{"dataset": "drawn small creatures on textured ground", "cond_dim": 256, "num_classes": 12, "cond_dropout": 0.1, "moe": "top_k", "patch_size": [4, 4], "muon_scale": "original", "lr": 0.011, "grad_clip": 1.0}
Rows from block 2, named by matrix and row number. Rows with one number belong to one attention dimension. Each number is 128 + 32 x the weight over its row's rms, rounded and kept within 0 to 255. All counts start at 0. Numbers have three digits each. After the name is the row's rms in percent of the matrix's.
# v: attention query, key and value (stacked) (model.blocks.2.attn.qkv.weight, 384x128, the v third), inputs 0-127
# proj: attention output (model.blocks.2.attn.proj.weight, 128x128, transposed), outputs 0-127
v.29 124:162135100172142145148117163158166130159109159090191097105072126137147121122109176074143145136030147147183108105106125143140126157121110122103155123157169155117145145148154117110150116251140140122139111154124145123152127112115106167100097147062091117179084156135115081114104106153089113133172155100124141109107173172120150158132102089182172058099188122157172136133106118162158154039131
v.30 106:106091135097102157154118171135137134201126139111100111128113170078113117130067150112144110121174109111142132150147118185147172159088127067176133144134068146109115135117154067165155137063175127144148119095114142131145143132080092114152060069183129134168117205159087059081169088071178111181117111141147089129060170120158093143128131174118106124176150154129143106165120121178125158142124
v.31 138:127102124137126197136114083136083182154160132142163130120171114079146151087170135111111136163140154122126121156125180161178103114107154106089151151124057128125106151110125168137141142129148126109152073089146088205102138170161167167159130140188099166101240084117109069164117145159122113119142087101134121132054109108162114148097140152061134207102115175141147097149130149088136174096118
v.32 112:115158103170127100120148138117149119155109143083147099079115107109189136149101120046182142136116106101110126168174144105115151110119145181101118145079107132146121129095165156167077066156105131127102183111154050131084107112126032124198167153123170125121100088119053170099156107181117130118121170080136092102099088082088155169057137165142112112133105149132124180104117115129141118149083
v.33 125:191113173058075170227134125150113152139059155128092130171090091113131141077156164123110174098136158083112092163122163141146186167122086104140144189113143135129108129140085153104118147135127188124186141174188106137137170131150080176125171067112136132107189102086104115126117127164112168156151111152123082105095095165110165069144160147106120157140116110161094119138137168109103114167125
v.34 115:099127125185123139149113151106130085161129086113149153125124081138158158167101104179162123137116128149160140094183094166125096129172145113192123117123124172128109104159065077120107075132126100153101153138096125170120104072111035162105059124205130117045127131177134113165115104161173152162109120150144131130135119130107079163124189188134116221128130091130105093164085121087128132166128
v.35 111:131125089113179158156142179096122121144108094133151132105153098165136114159169103083161119142120134109106133116178158125153155189160154161143086131110137151128067127196067132156137153122149124122091135136154119156082086150194164136050107138158112100157059121118138165127005159120148109147059135122180153128114087031163133110153156105110088136149110143093155115122104112080159148125140
v.36 125:116148099172127094112158153135083143133191111156043143153152055139107162122144082127136102117003117105148113109115120145128099160120127162119088104087058134122102145088120160098107165160147134129095119157107154167128156175087183097143164118103114091157175118168152188119042122131151165137160157137139141160122129167148118153117195113095121151130084168092152150139164133158126122127195
v.37 125:085111127123167153127146158128096124113181128162096121104122169126147032124118140206119132113090114134091166155035131101096060161105103086172159154144088135123105167143122092060138155150143177148162100058072157095138136212121068169097143104146173145137080155091104129158106133153123107150167113194114136139138125133099125175131095113101081144092107118140177112095157104141124130116128
v.38 113:081114108188140186116172155108125101167131138140138139131122196166139122123150162190116120137089155107056127073053117180128090108114170123116130138143142124109187145121116049092137118076129125122084101125057112138196132143108121133106193148143080129158135182202123137162123161131136086097168119139187108152135156165150098224151113179145096144125156122119108140165103136129106136149101
v.39 126:183108035137109121089165129127171132154110151100075120077161145097094076124106139133128143128136173117115128166104083087114036158124054138117147183160090151156125149117136125159137183137124195127178073103112180065073062094159072079114136095102126143121158152129158138132101143099145079095172081137185131119150154136114119118152119095107123106146167121155131129110161115111132188107137
v.40 113:148134156120110096140126138116124159113084128100117130137148078134047072150117070151139143152145156132089101126075127123104153161122127107104130144117128139144099124086123114169066103169143137113129111082118255088117091118149195228123126143069117114174127185109022173099110141155160144124098125116166142134148158184108100112124138086149155169094163132122081101122127141161116113136142
v.41 121:110139112141131114174158123108121132176108164098155141188143128132150148142055111173183113104115100131166176105073107139091063096158122147094056168117135153152119120157192069145091127114147144123141129107127183116214168114108145192141148142104164140149093167191110102136194125130119106160182136070118067106143125119087117133179107158105116109050126125116149163093138129134140151177177
v.42 124:157161114149093115111111046148107161111103113087191113157098129061072165095112212131132129111149135118089098116154132101110106186108106161147107076147111117088172161132154084119123103159121163139166106096116141118098159177149159136043131100107160141075168142129093207153220122093163131130165068139076142125170143121196127119135112161122176120104137136133163140140122141147083120140142
v.43 122:089138084130154147170171182054081137138080145111081129140146137124147119122116160128191134151121158044116103162120142106135187101128135120081110134102124098151106114143158140169130130169157149091129110113075098115068158195124119128118066116226180133120159142159113164182134075127132054096111114104168097155090147147120146158103155177142122168145086133123147104048160130108114089136102
v.44 112:161172161116073145115081104082170122107153131118126109128164139174066124148067150171165142158103107165095083186196103202080123120140128153137191052147073121077111139130140113099179165096169112145128162152078139165095120102157115117148103100192113099130091117135190155143187161132171129138121163157166093131095086145141088098131155109129111127110107121173087075092107137113163123108132
v.45 123:134099141096118192139083150075106147140160072140113136126120134132109147118133179178158125188080130185108131168065113133108108085117136120135114189170075124137055137135170125106143089218142108201165128147123115152095115087134144105059162157105150139154105097146118033130143184136159174122128146128121133124159160169150115118117112174162069112126136096163119095106093187103124114087150
v.46 128:140122086126103134159118090122216136216133154127143152144146162190079188111196065152143156080156130151150130151164107156174153123146122158091123093065157159151124158096123145099143130082144149134115092138180149116148100107135068157143107092090191108189170126179141101110166089123113130129128143059124162125111163102170153138097172116157111090166143161112141145113134097123143044145151
v.47 118:139129125125106066098096113185128177167133177163099120129176163076157171096060122105095154154148131136162132132131146157102152173093128115123184087095164163057060159106104081142122120128125135140101140149086166167154174095156162134150165167117136118128111160195200117133104156126128166159087141121198094134170148120069120116056121166184108164160112112125181145168168130133150117141111
v.48 110:145112151131143214070128158160117126092105165090142135115171081162126107115144145135133115091118172130168141180057156098105137145147093142124143113133097145146082155134128165177110093130119134145159167121099061071041109158152135182149122134130146157147135114156163218087176057105121146169096196140144111157122164137154134133062115150145099149093082122144116148100191088132116177124154
v.49 119:144160080115193157123114076153163095129108155120099143085132145083151157123163137078177123184128136083114124116057158146172052087137114162137110068124121198117122114171102122115075142145161122147115209104142199116136119122133161146133173097137109103181096095176076144095160128130125122148208131101100105168201114131121168094153132112161124194157112143118154125134118138095178140156141
v.50 115:108142131098152088109130171111202149164132207124096131122083099211111112108132127114133101079120149070102153170179132111151086149101091182121166073109110109095110165129082130121116148207122172112136074122147113172133145128110132125135118145124084101135099173132144065153107093115115100112184160121085121173129135136100143150118102112154121110103059170096152134087193137170128054192099
v.51 111:129095159127106170099119162144110191121103116122103132163137110128125149127147157106116098141187180133167112122112087160117100120091128132145125106127130107098148121092207112134129215189104087160116181070125172117145163082095131167080199177095059117118171150159069104098121122073170148133102164134161233108190107122126134128119150172115114142094106125123128087122139132152100084172109
v.52 102:096125134092104078157139187156147097114107138146083163174106168134133084165145128108141136126102137151168170154132179101104164157143169120155129118129147106115159137169155073114140129113140161163138071157115115079104084126134179131141158131126161145179186168138189085139151129115067177089188112128114171104053096068132137137125132131148144138106114115188078025147121198147147154075107
v.53 117:142102173125080128134119139137198130136197179131150149065119142157141156083116100164122178113182123107116122155072107131140084118127112117123120172120186178140104132118097120112087146168144161163174125120137140082214143110116160147116142141143133154108133127123135105107089092115086128182017112146097173065126103125137178149093127171206143127107160083125126085059116145098165159117162
proj.29 122:120085149068140075092117182114139146108108093143127127160126085139114139110142113159150127124179122148226126169128130101082063106138133106181124091138103089140151102121191158121165067059143103097124164180091077133114146119138160151151082122136133162150109183184169137137206176132076158092152174099129105146161145114114152116095132170183121106125142131090166157156122122151172133201111
proj.30 104:146162138164139111166126084165126129110155118104146140128145042190124037145124082163136161093135051158116128119096089084127130179109119119074107117155170100075107122128160193138147138106119130124117110126112096072206116141162172109140080148091144111148097168166094089202075155097166116129141101140115141135083059130169076110105123125113147097083150127155088118071105100148120128101141
proj.31 116:153133182146110124153118104159096119115129163113127232078115138179155150149181088179144125107141132115099132101146069100187091133121144132087144147150171174118114116102098096140125131138107176132124149124169216131116126120085139140095118139088198119082162084067068148117087129110185085133147098111143181153144152139164118127117122129124106163112179144125239111099119096089126178124112
proj.32 120:090129073117116156092128119089090130124152102101141219145123115145147113111115079132106133134180145103124145165195077137121084106146155131175126116130113083063130111149143099189074103150144113134149123060096140192069159104114133109099224143111126170143139142178105096153146128096094083136202173111148140133171107131103152094081158128142142132134111159117111144165106131144112019110136
proj.33 118:118139113212181147183140129199086136116176122165089193191147153138168126111174110143149115140100197103140127122091076135126174135120132103113075138101158140153100115128068122113115137132125080116152172171134198144102152140135212161117159145152164117097205146189108105162120130119083050135172146116147055097131105141140120095162074118114110139178107108143132128122130105123128136125141
proj.34 116:129112110060122197103113119099124139125073138145080109067144176135152138143090119098130109103203147159104127137064146133090073106129090171124121129152133113097171153106067121116154094155121140128138069146108114153153131059157248197134074146085122143065111135103159144089153133111145136086151088166143168141105134125089110152157123101185161144142127071135116104089138131104136163157109
proj.35 112:079129110154128095165103046059108122127099207118143105148138117103158082110156109127141127107110102131105137131086099129133116155116156126134099149134109133119147150066101169132119130135163144099118144132081145154081174123117128145176139172075173144158093125143189136132160091084146163073073117141138217115147148063121107118144104091164188153074131107126164159153130210086138182137054
proj.36 124:144176084089150144153143118115145110142060156150124147117155201127122116144137142154117150126223154049092127136177134171143205167112093110077157169167159133174127139143084141120121149079119137093149156099109113108144141172151023075155138163133108136139139152068106113144186129160138104085098145189143124137157194134119162107121119152088061100121125119113113129145125135176113127134076
proj.37 116:095098167102081099069098078175098145152093155112134149116110142088147038071158208116123144112163113184101130098155138135119134095145183138094135147088131127136134123101153150104116082072102164128070192160095124061079119186149164118104126143145104095135090126127078095097151171162084090177160122122158098141106143103104097089128146160093125184118081147132143140154145126136158173112187
proj.38 121:129126176047130042176138121112118121081092122121053139115106102074137116135118153138140115081123138066068130116167163109150076146116140115114128184123085106086104109120110108128149090143124124122104157159148125145212180138103142107128165099094121131191091167084132119122143111151141114173141091113206101131104149167153170115175111183108076131141188136133043128089126139112136155133174
proj.39 132:146137188112119131055144136173140150108151118120201104111095108157083102085131163155103149161136168180182120126077162160132127116148128061116127145136136130156135128135127139193093046100087115119135185190111131062103038133131114107108129101169120122160154151193126065118126102122111115169077073121165147138159121145106106104122168161057143182129130128125117147089141106147147187096110
proj.40 104:099104094215141144132118177059111099152182131126117138168113163143094078137119161107167102112107138127114144119195151147109169147092131140143108178102142094162146103136164135167128134053129103136127189132155046085078170110143152190159132114154130109177138209116150154150130107193133152080110123096147152129156113190140116136111126131082088195182112138147084123128119171169140109102095
proj.41 117:156143142079132144146123153122112140117170109119075124135142135158110105107094120135104146111148086138076123122160145154114074111142121064114148188156084083143122144131147156192113152050109135133124157085137079099174144095144080171076166115146107117111069141151160137121120144183140088094149130138137043134022150130079105134139161149077170101189168093145088150160152080134124105079178
proj.42 121:121068147138132169093118184181080123185101162188118050132097127172107103114113148154135122114092179089098121109102184094120090122107144133133101137107177107139079120157174104123134075114112127128107157043113051183084162154130085123137111085118078134095151143126132102108063131122157102150196066091132159119118078094171090146139118182126103064156142157124141121115140134144140155120146
proj.43 109:121109145165118146149117000119104161081174107131093169130130123115139107097125140136139126135193143111097127144131112112136207144178133157120137127124098107122107115134119098168119166078124098130122136090132157108055100138105141138155158142112151124094079149114067085118060191096120143167064087096187113123090138115144160112126107188168077184120145161105143113161139117117125053084155
proj.44 108:151119149142145128130133140157123135159146112189162255124083138101110120121054125114164139089167158139060114128101153102135179138128130127136121122128170131106144131135112122147177154144138150136090096110103124197088148129117129074131076147078124113151054123142081105098128118067176146177092159116130099131092125105154090146154105060104122116166123126153027070190128126098126149140161
proj.45 120:126094147149158085115082115096120141133086171152100112156133115132121158117165123084150101070153125166156112138142118119112116087129142128101080160126165104189145135108207091106127085052128159079131117163166172134102168082136156126157134061124114128156116114101071176150133066161168098112059116113140087100086083161165122172199091129196130157083130104128123148144154062095139174155116
proj.46 120:159145196117132145136112158105155125050137081084177014103118143140107161152171121071124108109141139140126138165147118113104104132128097132134150183149160182122113103172076105162124162125123116118154128141151107097193136116081130158108134202145145146198170109143092137131125145063138122116140132122151155148044118116145107144084139154143143046134147116128138121125078157091140032111142
proj.47 116:139101131142117140164133119115140108140125111114135191122159147230173131125061141149139117087068119065198116095147134133120173176125125095092143139098116179086162141103098165101127132073138136111107038107132097154180183105152170135098132098178076107135050124092143088088139093156123096109059152145155178112124114149098171151115123115183127085096128093142154112130149152133136129133073
proj.48 104:166151124104106036092120126135159114175169099139041215071105146151122090150135129126137098129174167132090130129213133141132136149105095134116137111110131183128138096114134089174104095127119116134145111080161129057078154124133072146153163143164133110200126110132117067162118230061110112104117150119108169109134088088152122140087132110188137141154123128148090153145110126129132156144128
proj.49 119:101138205106095188104119153151116074149087160199148130120114146164138091154204106160109134117119181071165122161150132162137136139077126105162104151138123158155210131079125121134106079059161167136142133114116126129140136106118098152059129076122151107164096097137151197156074120161139169152132145154141090130146148134077137140077118105089154104091042096181129119080101136103148158132135
proj.50 117:146105144139105120118117095081187122107129084148156135082174207076143133140108111125142102132142147134129105140073153143119096132083094052120114080118153089132132122101109151156126138025097089131151171146162191112135138142164112138123120105132148104107114146088141131126133168027105165166133194127102099139168073149102097149140150162157132089117057125139143128185109126138174121061196
proj.51 111:150126149147153087100112170138091102165132149099095089125153123047116087139118058161119143102075156097095110163159149096157151124121111129114166151155132140122188114157185107098115156082089183093115072097095119088132125104133149128122157086155123115118068150094041111162099128094192090150066144175125191127127180134100181109171105182111089163141120110128101142141133139169099130134194
proj.52 102:140111112147129123190124085114156160173128142083130049141173152156131127082148144126141122116169146146198111138128090144131188129186151123100123061137108151071089145102120198089109125123132115098125154176098127144133084141115098148037148114164099144165150112123158112073112136112051099133194158118094201107171163100120159113132125103101108111122142117069079099126172072126153155163160
proj.53 116:111146165162168186118142147143112141155140087084075105146105115087162096111151173093135099116079098152114128134146105125116123129144135124124087136095106153087154153140048108193071130133127133125149145111139123118187121091133100138066131086122176119079112179185155108146204210152137102068034111103147142116151166154156128113073109175145085140128145108170137113209106121095155144113126